From a checkpoint of a small image classifier: arch swin, depths [2, 5, 5].
Rows from block 9 of a small image classifier, named by matrix and row number. Rows with one number belong to one neuron. Each number is 128 + 32 x the weight over its row's rms, rounded and kept within 0 to 255. All counts start at 0. Numbers have three digits each.
After each neuron's rows are labels from the 100 images, of 14976, where the neuron reaches its highest value: "responds to" is what is common among them. Only what is clearly more common there than usual is listed. The data: rendered solids tumbling over patterned floors.
# fc1: MLP up (model.blocks.9.mlp.fc1.weight, 1536x384), inputs 320-383
# fc2: MLP down (model.blocks.9.mlp.fc2.weight, 384x1536, transposed), outputs 320-383

fc1.15:127128128130128255128128139128128128130126127128127128128128118128128130124062128128128129136130128128128126128128139121128129132126127128128136128129128128126128128128104128128128128128130129
fc2.15:128128129128128000123128111128128128121128128128128128126128129127128115117127126128130128125123128127128128126128127130128127129128128129128128128128128128128128128128127128129137128128128128
responds to: count: three

fc1.728:129128120128134128154128123128128128141128128128128128129128126128129215105128140128129139128125145128128030150061125128130122143129129128128107128128044128112127128128129157127113126128128156
fc2.728:128128157120124157129128128124122128128128127128128128148128117130145133088113121128130125145128140128128098127161138123124119160143129125131049128128135127144159128128128127162114103100160128
responds to: torus; largest object: torus

fc1.118:128128123153129116131128129128128128127128128128128128091128128128129184170094133149128131123128112128128095140136112126128185128018112127128041128128124087160105128128093072088128086127128125
fc2.118:128130127129112133137129118119120128128128113128127128128134129129127150116102145128128123135130128128128139220053127139116107160154255125128204128128201131125128128128111010132053184130148124
responds to: chain link; largest object: chain link

fc1.397:128128130204128130167128106128128128078128128128128128093128127129128128125107128128144128129131127128128185131129138129128116143132122118128124128128132128120125128128128043152131136127131129
fc2.397:123127137127127128126128134132121129128128133128144128121123159156117145076134127127128127124147130127128131129134136207126122152128039128129053127125128128128139124132128132131000127127125127
responds to: wedge; largest object: wedge; pyramid

fc1.49:128128132129128120125128128126128128130134128128122128138128127131118133128128128128124125127129128128128128132125128128129127127236139128128037128128255120128113133130132118120127118128116128
fc2.49:128128127128127134128129119128127128134128128129127128128128127127255128129127128126128128113128130127127128143128131129127210127129136128128128128136128139131129128128132117129130072127127128
responds to: torus; largest object: torus; star block

fc1.381:128128091090108132088128126128128128123128128128128128137128116102127017133151144128127129093128128128128131047095121150129146192138139129128130128128160127124108128128212118109171139126128105
fc2.381:077125115147131129000128126128128129115128120111130128131127138136127123133125157127128127127179153113128162131211129140066124126124128129155115128122126126132146128133137138130177122070104129
responds to: sphere; largest object: sphere

fc1.425:128132128125128128120128129128128132128127128123128128128128142128125127137148108127128128129129128128128122128128128128128137128132128131128129128128126128131138128128095122127126126128118126
fc2.425:128127128128128130128128128127128128128127128126128128131127130128178128127128127128128128128128128123127131135128131129129108129128131126128128128128129129128127128128129136128129128127128125
responds to: cube; largest object: cube; green object; hexagonal prism

fc1.245:128128129129139126124128124128128128128128128128128128127128133128152128115137121128182128148143171128128066117126139127130148128127140091128134128128091115148137128128129085127141117130128128
fc2.245:128128128136126134172128101128128128127128125128128128114128127128131132078101095128129127129131132128128144114141116133128111128129127136130120128128128132128129128128101078128125130128126125
responds to: light from the right

fc1.253:128128125168131155230128128146128128104128128128128128127128135134101132118120097135129185157129127128128131138130112212117123128079119135128135128128105116126154128128124128124128129128127132
fc2.253:126127131128126255197125128126128129122127101119128127132124142128178128116128165136128128132126140124127194128132177085121143127128122141153128128127254141152014128124129147128140160077167127
responds to: hexagonal prism; largest object: hexagonal prism; count: one

fc1.402:128128122128106131130128243128128128125128128128128128128128234128050084059133136131128126134118129128128127110128067109128156171122235116128121128128128128119126128128044052131238128138128128
fc2.402:130128130141148128083130188121127128130126127128127140126129128128114128134123130125128202128138128129128128127148129222128188133107129126128110128128129127128000128128164123128255119129133132
responds to: count: one; disc; largest object: disc

fc1.246:128128103074110106233128126128128128162128128128128128126128126128000078128131021140128138127127139128128255109175092155128128128130000124128133128128132126128126128128156129129228131127128126
fc2.246:128119127237076107162128126128128128093128128131128128096128167128080128133128093127128141125153092128128135122078128156128131128061000126128128128128137131128136128128128120125152119150125128
responds to: star block; jack; largest object: star block; largest object: jack

fc1.241:128128123128127128170128128128128128127134128128114128127128128128137130123125128134128128130109125128128146054128128153122121131085087128121129128130103129126132127129128112128132128128116135
fc2.241:127128128128109132128132124127125128133128128129128128128128128128130121127128126128128128128131128125127255121130137129128125155128136127128128128128128128134128128133127143128122129118128123
responds to: cube; largest object: cube

fc1.197:128128126132128128128128128128127128128130128128120128134128125128129127130128110128128129127106128127128156127132129132128128128218061128128122128115141114126123124128130134128130128128103126
fc2.197:128128123133126000129128128128116128128128128128128128128128128128028128128121127125128129122128128128128133130092128128128124128128000127129129128128128128143128128128129128128144131127128128
responds to: octahedron

fc1.239:128128127099128079134128163123128128127128128128128128124128126128130155096118015128129128128129075128128135126128163109128119255136120128128094128128138145123127128128122129138051122137128130
fc2.239:128128128115176128128129127127126128082128125128128128139128130129102123128123166128128127163182133128128173238129128064128120128220140125129130128128128128116150128128129180128053128140134128
responds to: cog; largest object: cog

fc1.560:128138114128136128136128168126128128146133122124107128097128118127128131128127123127128127128128078128128128052141131132141038160120126128135126128128093129115128124128129096129128128127132131
fc2.560:126125128128128134128133128128126128132127131128128128128128128130128112127128255128128127128139151125126129128128137128127125201128127127131128128127128129136200128130128144129126128128128125
responds to: cube; largest object: cube; wedge

fc1.78:135128130128135125067128128121128128159128128137129128128128126128101138167129111127128128128122139128128145116128128127124000132246160114128181128128114115102129128128127183130123136127087128
fc2.78:126098129131114128128161128128121126097126130076127128128128124129144127128127106122129129101132128121127126120126128127119155126130033132128128128157023128129062127128153128216139129122125128
responds to: count: one; dome; largest object: dome; bowl

fc1.127:128131128128128073112128129128128128127128128128126128128128131129122125132128191125128128000136125118128180128104129153128128128128109129126128128128129128128133128128051120131139128127126128
fc2.127:128128128128187128128128127127128127128128128128126128128128135129128130130138128130128132124166128128128128127127128129125128128127128118128126128130129128128128128128130127129128128128128128
responds to: count: one; light from the right

fc1.700:128128122128129116128128159128128128131128127128122128130128118129120130119128150149130128134126134128128134134128128127121128128119156094128097128127154129113131128128087128127119127132130130
fc2.700:129128128118167128151129128125128128129128127129126128134119128123128127125128127128128130129128128128125135128127129130115128134132130128129116126128128128128126128128129127129121127125134129
responds to: count: one; capsule; largest object: capsule

fc1.674:130107113128138128139128134129128128135128126133133128128128142129124131138128126131128127128128122128128123125129129120124110130132138125118173127133255126000092128172129124142053123126178128
fc2.674:129128128129128068129131128127128128115128128128128136128128115128171127125128126128128128111128127128128127127127128129125128128126128128128128126128128128255128128128128128131129127128129128
responds to: capsule; count: one; largest object: capsule; twisted bar

fc1.379:128128127125135128128128124128128130128129128127128128128128136128181138129131125129129127122129127128128119103128128128128132128128134128128160128128255122149118128129135128128128128128132128
fc2.379:128128129130129128128128128124128127128128126127127129128130128128128124140127128128129128063128127128128127133128128128101128127111136128129128128130132126191128128128128128128144111129132129
responds to: egg; largest object: egg; torus

fc1.37:128128132130154130098128130128128128125128128128128128154128128128155117128137131130128127148128129128128098132123129108129134128115175114128255128128137126139130128128129098130129143127128112
fc2.37:128128128130128133122128125125128128047128128125128132135128128128182128182161255128128090153157152123118124127206151127089146120130128125151086127128128124124128128143127129128110130079128133
responds to: bowl; largest object: bowl

fc1.17:128128112138127124129128203128128128049128128128128128130128153128043094154125130128128129129126128128128130090132128122128118142112112127128130128128126113107147128128127126130110113128128128
fc2.17:128128128128226159137128095120128128146128129128128128130129088125183206128146134127128128210137129127128044127018145116127255163143124142127082128128189131085129127127131031131130117132128125
responds to: capsule; largest object: capsule

fc1.40:129128128136255164142128127128128128129128128130128128021128204123131129128151132124128128129104120128128124000128115128128120090145128139128119128128127126128126128128128129128119115128128126
fc2.40:124127128171093135158143133128128128096128123128127128146128127129000140102025186128159149126146128128128128143078102155131126179131243129128138128128128135128129128128202126133128129126139128
responds to: cube frame; largest object: cube frame

fc1.218:128128097000140129156128129128128128151128128128128128123128145130137130139141128128128125128169129128128130098107128135158148191116151130128141128128171128129056128128057102126130117128128128
fc2.218:130131130132138118107128145107128123125127080128127145130134124128109129156114143123128128124094137129127080072128130081128195116058255128138127128128128110093128128128133128128153121128130128
responds to: egg; largest object: egg

fc1.653:128128097128151127124128128127128128137128128129128128128128183128106136166126145128128133128129134128128127130136128130128123171126171117128160128128128126199136128128128129116101157165128128
fc2.653:128128123062131129076152128117125128130128128128128128158128178128134130139139137124128128129136128128128120158000129055127160128152194127129000125128128070144174128121129129128101129128131127
responds to: star block; largest object: star block

fc1.171:128128126127118131161128139130128128118128128138128128127128129128080102208085127126128128128129128128128132129137000039129143128074099164128015128128163135138145128128109128128137128128128126
fc2.171:128128127146128129166128132128128128128128128128128128128128128128094122128128126128128128088138130128128127127125128135125148128097000128128124128128128128148123128128138126125150144126128128
responds to: count: one; octahedron; largest object: octahedron

fc1.13:128128106126131182182128027128128128131128128127128128132128128130128147130127107149128129211191124128128133060132116124095109126033178119128176128128059119117139128128126085127126124125128128
fc2.13:116127131128128197130121128095128128127127122128130124129126129111131130107128148128129115128128138122127179123129181127127128240130121116141155128128169128162086128125106145128141116088127126
responds to: hexagonal prism; tube; largest object: hexagonal prism; cube

fc1.430:128128128129143127152128130128127128119128128129133128128128136128127154125128128129128135127126129128128127127120127128125115128000115128130128128128093121156141128128124128128130129128115131
fc2.430:128128128128128128130127129126123128117128108128129128139129129129132127116080121128126128128130128128128131133127131129118042130129244165130140127129166129129124131127130128152131128128133129
responds to: chain link; largest object: chain link; count: one

fc1.346:128128128147213127180128130130128128127128128127128128098128091128130127099119130130128128109144128128128255149156135135140045244164079148128127128128075128090125128128128126128255129127128129
fc2.346:127127153137193150129125128129120137135127120127129130123116128132048129109151072128130123130141174110128140089122175123120127196168128087146068127119137128099113128128081141130011135124175128
responds to: wedge; largest object: wedge; disc

fc1.433:128128103128130132180128124128128128142128128128128128079128088128149242126128147079128132140114131128128076134128126123128126128134129119127064128128024132106141128128133134127152128125127140
fc2.433:128128133129128192134128127128128126136128129128128128133128130128128145000127128128128117136154124127107139030201145127127039176137124127128125126126128128175130128128130134158093155102137124
responds to: wedge; cylinder; largest object: wedge; largest object: cylinder

fc1.182:128128102126127109173128082128128128130128128128128128106128138130114131162128087128122134110127148128128244214154125141129121123126103126128118128128142119086119128128132165126129132102128127
fc2.182:128127126138120128161129141129128129119127078128128129128128077129000151255128124128109135115176126118128196000000128127128137124126113130128126124129128121129096128127168129136124121106128128
responds to: sphere; egg

fc1.439:128141132128129123125128130128128128128128128128133128128128125128128126129131127128128128127128128129128128128183127135127127128157000128129097128128130121128129128128128129128128120123128125
fc2.439:128128121130121128129128127128128128131128127128128128128128128128128128129127128122128129128126127128128138135095128128125128128128000128128133128130128128128128128128128128128147131128128128
responds to: octahedron

fc1.400:128128127168120125086128115129128128127128128128128128169128146121158137124126160130127128129128128128128137153128128112130128131000034104127255128128107132092115128128177128128129128151121079
fc2.400:128129128185128151128128141124115119106127123128128134128128129128151125132130253123130116139141127120125127128135134121127129126128127127128109128128158128131170128131136129128127121084138132
responds to: bowl; largest object: bowl

fc1.604:127128128128128133128128135129128128134128128128127128128126125128134128129128119138127126128131128128128128145128129128128122130127134128127130128128128130128121128129128124128131133129128128
fc2.604:128130128129128128129128153128128127128128123126128129139128128129128126127128128128124130128128128128128128124214131128119155128128129128129128128129128128128128128128128148139131128119128128
responds to: torus; largest object: torus

fc1.146:127132126126128125153128129128128128129128127128118128131128134128125183150128113129134130127129130129128087169128128128127128134000146134128128128127128116127095129128109133128133131128128128
fc2.146:128128128127135128119128125128128128128126126128128128128128128128128128128085255126128128126128138128128128166126128125127128008122129128128088128128122128128131128127128131128127128128130127
responds to: star block; largest object: star block

fc1.755:128128133136056026129128106127128128140128128131128128127128132128089061143130136127128132230121132128128099102255128103135136065130099128128063128128170132129115128128122128128116149121130124
fc2.755:128128125142000170169146160128128128133128128127128128120132174129039136201128128130128125117156089121128181120000140129127175151083116138128127128128129097129131128125130128103131198115128128
responds to: sphere; largest object: sphere

fc1.625:128128127140133136128128143128128128150128128128118128128126126134122251121095129130130128196128222129128153137128110122119128148073127096127131128122126125117185126128103143112108132128151128
fc2.625:128128128128135158160128128128127128124126123124128128156128128128129127124128131128128136128129105127118203129117129128124128129129131138130128128135128128128091128128120122129142130093128128
responds to: hexagonal prism; largest object: hexagonal prism; cube; largest object: cube

fc1.420:128128132128128129126128129128128128161128128127128128129128255126255128128115112128134127135184130128128130129127142176127050121127133116128119128128127109124130124128163088129128100129128119
fc2.420:128128130169115128128131127126126127149128128128126128127128124126120127127069114118130135114131128127128163127121115127110128128129126128128167128130128128128132128128175128148134178128126130
responds to: cube; largest object: cube; octahedron

fc1.192:128120131137128128128128128128128128127128128127128128129129137128129128132131139128131128131129131128128128018128121128128114133129128128123128128128127130128128128129128126127105128134128126
fc2.192:129128132132128129128131138129127126119094121127128129128130141128174156128128127128128129099130127124128128127128133128120158127128128128128127126135255127124126128128128104130128128126128130
responds to: egg; largest object: egg

fc1.135:125128130128113255127128128129128128131128123128128128130128108128128128110105132124127127148128128128128121135125133121130140128128128132128137128128127127127062128128000128128128129131128130
fc2.135:128128129131128000128128116128127128127128128128128128127129128125123126118053127129129128127127128128128128115127125128128128128128128128128128128148128128128128128128125127132195128128128128
responds to: count: four

fc1.416:127128128128178128128128181128128128128135127115130128128128128128129127126132110129126127117125095135128130108129128128129134130128129128128129128128098128128128128129128125128116122128124126
fc2.416:128128128128114128122128127128128128128128128128128128128128128129128121128128127128128128127129128127128130127127129128128127128128128126128195128128137129195128128128128128134128128126128128
responds to: octahedron; cube; largest object: octahedron; largest object: cube

fc1.424:128128109133102088076128128128128128069128128131128128128128127044091127129129135128128129080107130128128130109145128131130155133106093114128000128128152130137130128127131126129127127128128124
fc2.424:154128103130128120137131080088128128177128125137125128128128106097143135131119122065128125150150127128128162127000128141123238149144136115129106128126151129105103124127056128133084113114128117
responds to: capsule; largest object: capsule

fc1.61:128127122128127168210128111128128128129128128128128128129128131128119126124127002128131128138147124128128000129128128139134128143114134085128121128128107079101128128135123092129133160130128129
fc2.61:128128129132125076128131128128127129169128128128128128128128128130119122120104128125121124124131126088124255114120151127132128145144016127130128128128128118140131136131126150132124132125128123
responds to: wedge; egg

fc1.137:128128130133083111128128128128128128128128122126128128130128140129096123128127130130128128119128128128128129128129128128128129125131120117128088128128128129016102130128151124128127128106128132
fc2.137:128128125132128127207133124124128128108128099128123128128128128109134127123128124125128128128127127128125177128128147131115130128124131130129000118126128128127128128128129105128130000127140128
responds to: capsule; largest object: capsule; cylinder; largest object: cylinder

fc1.557:126131120088131124125128135126128128128128128138129128074128128128127202126127128131128127128153128129128129128127137127122154189118128129123131128128127126138128128128128094125128128128126128
fc2.557:094106128061211129129137128128127128127125128136128128133128114128124128159133255128129127132162117128117140129128128094120118182203128134137128131131129128126129129128129127129122129122128146
responds to: disc; largest object: disc

fc1.28:128128120113140137126128129128128128128128128128128128132128127122139127128132111129129114126186077128128131140124139129128129177126118127128129128128128129131127128128191204119192139121128128
fc2.28:128128121173056171131128101128128128128128092109128128116128128127129121128128127128128128061111130114128158125110128128093127129130141131128131128128129128131202128128104133102130130128128128
responds to: count: three

fc1.56:128129119128085128143128139117128128126128128128131128127128124128128129127128106128128129128130128128128101126145125128128128128128128126128132128129128128134128128128128132128118127129128129
fc2.56:128128128129126128127128128128128128128128128127128128129128128128131129128128128128128128128127104128128130128141128129128130128128067128128128128131128128128128128128128125128128128127128128
responds to: count: four; dotted object; cube frame

fc1.8:128128128127128125128128129128128128128128128127125128130128129128128091129128128131132128136128128126128126128132128128129127131129133121129133127125011128128127129128130125128148128159175128
fc2.8:128128128128121129183133135128128139128128128128130128128127128131128128115128153128130127133129198119128133128129133131128125221150127128131128128128136126125128128131128137128126128128128128
responds to: cube; largest object: cube

fc1.683:128128128128128133128128127128128128128128128128128128128128131128128135135134128127127127127128128128128160128111129123127123128128136128128132128128128128128128127128124128129128128128132129
fc2.683:128128120127097125126134135130126129128128128127128128128128128128128127159128127127128135125128129128128123119096126128128121128097033133127128127128128128128128127129126128128128128128128130
responds to: cube frame; torus; largest object: cube frame; largest object: torus

fc1.710:128128127128128102149128129128128128126128128129128128055128128128129189125128083129129132129141125128128128137128129099127139223133122132128069128128139129128127127128129128128105122129089131
fc2.710:132128128068193000159134127127128128124128125128128128140128129129105130128128255128128124136130120128126131130125128012122127137130128128130127135128167143113129128129128135128093128128128128
responds to: cog; largest object: cog

fc1.589:128128128128172081117128221112128128128128128129128128131128149128125255133126147128128128103126130128128132124128128132128128127130126153128137128128124132125125128128171129128105144130128111
fc2.589:147125125126039131119128161148174130129128136126128128097128128128123142128127013157176130128139124114128186093111106130128126130133108131126112128127129135133128078128181108128127128113116128
responds to: sphere; largest object: sphere

fc1.273:128128118133126128130128131129128128147128128128128128118128255128121126137125153140128129100045142128128142118073128127128139191111127128128000128128128125055159128128101128130135129127128128
fc2.273:128128128128255130177128128122128129105128115128128128130128128129128064115128117129128123182151128126127154137128129127126111172255121127137128128128120131137131128128148127128068119071128126
responds to: cog; largest object: cog

fc1.669:128128128123127128242128118128128128131128128128128128128128142128118081157132128146129128123116141130128125128129128123246128168128125073133132128130128137128120129128129128128154128088134129
fc2.669:128128127128096122222128128129128127128128124128125128130128127128128117130128128127128168131128095128127030126078128129117147128128041129128128123129131128128128129128204115135129129128128128
responds to: count: three

fc1.299:128129128128154128135128128128128128126128128127132128127128128128137129110128133128128129128128124128128128130132117129130128128128128128128128128128128127139129128128108128128131128126131128
fc2.299:128136128141128151115130117128128128128128127129128126127128137128128128128127119122128132132098130129132128151125128128128128128128129132128128128128128128128127128128130128128128128129128128
responds to: count: four

fc1.206:128128118133141103128128128125128128128128128129128128128128119128151127128127122128125126126169128128128000115147128132129133113129121123128192128128130126121130128129127132000128124125128129
fc2.206:128129127160124128044128121129128128128128125127128128128128128128121188123125134128130128141134136126128145126124124132128131127115095130126147128129127138127128123127127133128128134126126129
responds to: hexagonal prism

fc1.516:127127137128135133128128129129128128128128128129128128132128123128130128123125128129126134128128128128128255133129128127108071127119195118128122128128120097173130128128127128128118110126115127
fc2.516:128128129129018129128130135128128129125120128105131128151128135132129128120128127115128152122128255126128128127120101128127130131128036133128131128126141141128128127128159130137115125122146128
responds to: sphere; largest object: sphere

fc1.501:126128127142112111105128113127128128189128128128127128119128127126129137086127132132128115128117124128128000128139129129135125171145108127128072128128118128099128132128129128131132158129127129
fc2.501:132118136132118134159128127128125130128128128128133130125128122129127128118127127128128123125125142076128255101128136159126128147158016129188046124126109126152129128138127138129020128112126128
responds to: wedge; largest object: wedge; cylinder

fc1.221:130128127131153117128128134128128128133128128130128128128128129128113112108128104128128129131144125129128156127128129180128121129123000126128081128128133128125128132135127128128127126127223128
fc2.221:130129128130128136127144113128128128127127127132125128129128122128159127129128128114128128127128119128128131128096132131117128131129000128128127127129128131128130128128130127133131088125128125
responds to: star block; largest object: star block; capsule; largest object: capsule

fc1.177:128129128129128114133128129129128128128128124128126128128128128128128061127128129128127128126128128128128119068128128127134127123128126132131128128128128135138127128128128127128128128128129128
fc2.177:128128129128166129130129129128128136128128126118128128129128154128124128127126036128123127127130128121128132129128129124120179128128136124131128128127128128032128128128130129128128128126128128
responds to: cog; largest object: cog

fc1.545:128128114158128130095128140132128128123128128128128128130128129128204162128129132149128129130128128128128135138127112113128128199114128128127255128128128074129126128128169115129130133128129113
fc2.545:127129128255139131124128152125128119124127126126127132127128128129155125161131217126133128134136128103125127084138137069119122134128136126128121128128132085143148128130129169128120128120130135
responds to: bowl; largest object: bowl

fc1.630:128128126128128125126128128129128129128117128129124128124127129126128129132128124127129126128132128125128127128130128132133128126000124125128128128128127126132081128128125115128127128128126128
fc2.630:128128128130128128128128128128127128128128126129128128128128122129129128128128168128128129128128125128128128128128128129128127128134137129128129128130000128128128129128126121132131128126128128
responds to: chain link; cube frame; largest object: chain link; largest object: cube frame

fc1.711:128128124128128065127128115128128128127128128128128128118128079128000120082137046128128128049194130128128127150119134125128146139108127158128126128128128130107128128128127136129123141128128114
fc2.711:128128130134127125144127127127128129127128128128127128131128123128255128138119129131128125133208121128128133095086131128125136139115000141128129126128100115127127127128150142143128118125128128
responds to: count: four

fc1.556:128128129209127128143128229128128128127128128128128128130128137128131116140127121146128133134190150128128136149134128081129023131085064092128127128128208135096122128128130127129102120130128129
fc2.556:128128101143164173255151125125128128166127128132119129129124128126138120124120127126128140142160128127128165104063147255089131130125126128129068125128228141127100128128199124129108127124130127
responds to: capsule; largest object: capsule

fc1.757:128128127143114091124128137127128128129128128123128128126128129128129128156167130124125127129155113128128131160129127149132116196104128127128099128128142123050135129128134126129123128128128128
fc2.757:133128118130127176139142120126128128134128128139128128132128127128129128126128126127128128137128116128128112112122130132114255128128129118128125124128127129125123128128128128128128127118129150
responds to: capsule; largest object: capsule; cylinder

fc1.447:129128119166106127134128113122128128128128128152128128210128135128056126125129129141137131142121136128128123074127138118128077103127110120128131128128132128090139128129222108133006120157128129
fc2.447:129128104133116128194128133128128127124128094128128128129128128127117128119133123127128127128127075127128195173168130153119108129127080128131078128129148129124129128128129124129137111116131122
responds to: capsule; largest object: capsule

fc1.75:128128131128089132163128066128128128132128128115128128128128131127128096000040101121129130133162131128128136127197128141129000098140064077128127128128103162255131128128119154128128090128128097
fc2.75:130128137124128129114118126124126128114128127128129128127127203129088111127127126128124127094123160128128133127000142128128152144063095128134124128129177128000129125127123135086154143113136128
responds to: egg; largest object: egg

fc1.314:128128128129128126127128127128128128128127129128128128113126127128115131129126125128128128126126133130128127135128126131126128122000120127124060128128128128128102128128127128130128138128125128
fc2.314:128128128128128128133128128128127128128128127128128128128128128128129128127128129126128128128128126128128128128127128128128124129132132130128131127128083128118126129128128122129132128128128128
responds to: chain link; largest object: chain link

fc1.48:128128128131128128130128128123128127128128128128131128126128127128000125128130128128128128128128128128128137141128128136127129127127127134128048129128128127127129128128126129123128128128125129
fc2.48:128128129128132136128128128127127128128127127128128128128128128126249128128128126128129128128128112128128129127130137127125128121128128128130128128130128129125126128128129127129128131125129129
responds to: disc; largest object: disc; dome; largest object: dome

fc1.119:119128116159128127124128123130128128128128128128128128069128086109121217101089128121129129065116134128128128131128127133132117141186120128128123128128134127131124125129120170130149144124128128
fc2.119:128126128139167122119131148129127128078126126128128129128128134198131136145129122128129130126146129111126126123128131185071125127128251133131129128128097127128128125129104136130047123101128093
responds to: count: one; cone; wedge; largest object: wedge

fc1.741:128128128128156150121128129128128128127128128128128128128128127128128096119128131128128134124129130128128000255112132140122128132120127015128094128128144129135154128128128133117128125128128128
fc2.741:128128124112125131255129139127128128106128128128128128014128130129128126103080046129127126138129151119128144128128118160115125158108084128130118128128142083120127128128131128082133128130128128
responds to: chain link; cog; largest object: cog

fc1.635:128128170128151138132128139128128128129128128128128128255128126128118163131104075128128128175136136128128000000126127130128081128124041133128130128128120128128123128128121128129125129128128133
fc2.635:128128128129110135128128121128128128051128128128128128131128128128145131087126123128128128118128181128128171128125138124128025138115000128128141128128141128110125128128123134129128127128128128
responds to: count: four; yellow object; torus; chain link

fc1.675:129126134128128127130128123128128128136122129129130128128128129127127122127130128129127114127127139128128156127112147127128137119131128128128124128128119140111098128128128128128130127137159128
fc2.675:128128128129128127128128128128126128128128114128128128126128128128129128128128000128127129128129108128128128127128129129128128130128128126128128128130128128128128128128127124128128128128128128
responds to: count: four

fc1.85:128128124128185137129128227128128128130128128128125128108128104129133129124123128132124127128124127128128127077119128139126027115063125127128129128128124092179138129128128123125117124128133132
fc2.85:128124127128128132128125036123127125128128128131128128128128127130136110128127115125129126092131129120093135124128135128124123133128128124129127128127144173254130128128130128147122128124128123
responds to: octahedron; largest object: octahedron

fc1.361:127125113136128124131128128128128128125128128128129128133128128132128128125127134128128129128128153128128128182150128126128000128128128128130128128130127127185109128128131132127125127123052137
fc2.361:128128128129129129145129127128122130129128128128128128128126128128128128128127128128128128098135131128125127128126129128127140128128107128128131128130128129125128128129132124142129128127127128
responds to: star block; largest object: star block; tube; largest object: tube

fc1.467:128126128122133105091128129130128128128128128126128128227128124128142128129143130129128126101120129128128128127109126218128121128128128127128127128128127128131127128127255121128131139133154128
fc2.467:128128128129133131129128128128128128128128128128128128128124135128105130128113145130130129128133130128128098128128128129128128129123128128128125126128128128128128129128129128123128128127128129
responds to: light from the right

fc1.547:129128127135092134103128128128128128123128128128128128158128131128129144132130142141128108133139128128128130208123128049128081165017122121127255128128127129096103128128148125129126127128128098
fc2.547:128127129164139142124128131126128123104128126126126132128128131128246128128136236124132096164130127117127127083143131126121148128127128124131110125128143124128186129131131116147105127062130139
responds to: bowl; largest object: bowl

fc1.521:128128048109146121132128135125128128122128127128128128123128128128127232144128129130128127131153125128128123126116135072104152225127156133128128128128127117127123128128130120126126127130128129
fc2.521:128126128128210129128136136125127128127121128138128128162129096128112101148138255129128128206208103128120153140134130081124094209169198128141128128133129127128130129128129128128068125128128148
responds to: disc; largest object: disc; cog; largest object: cog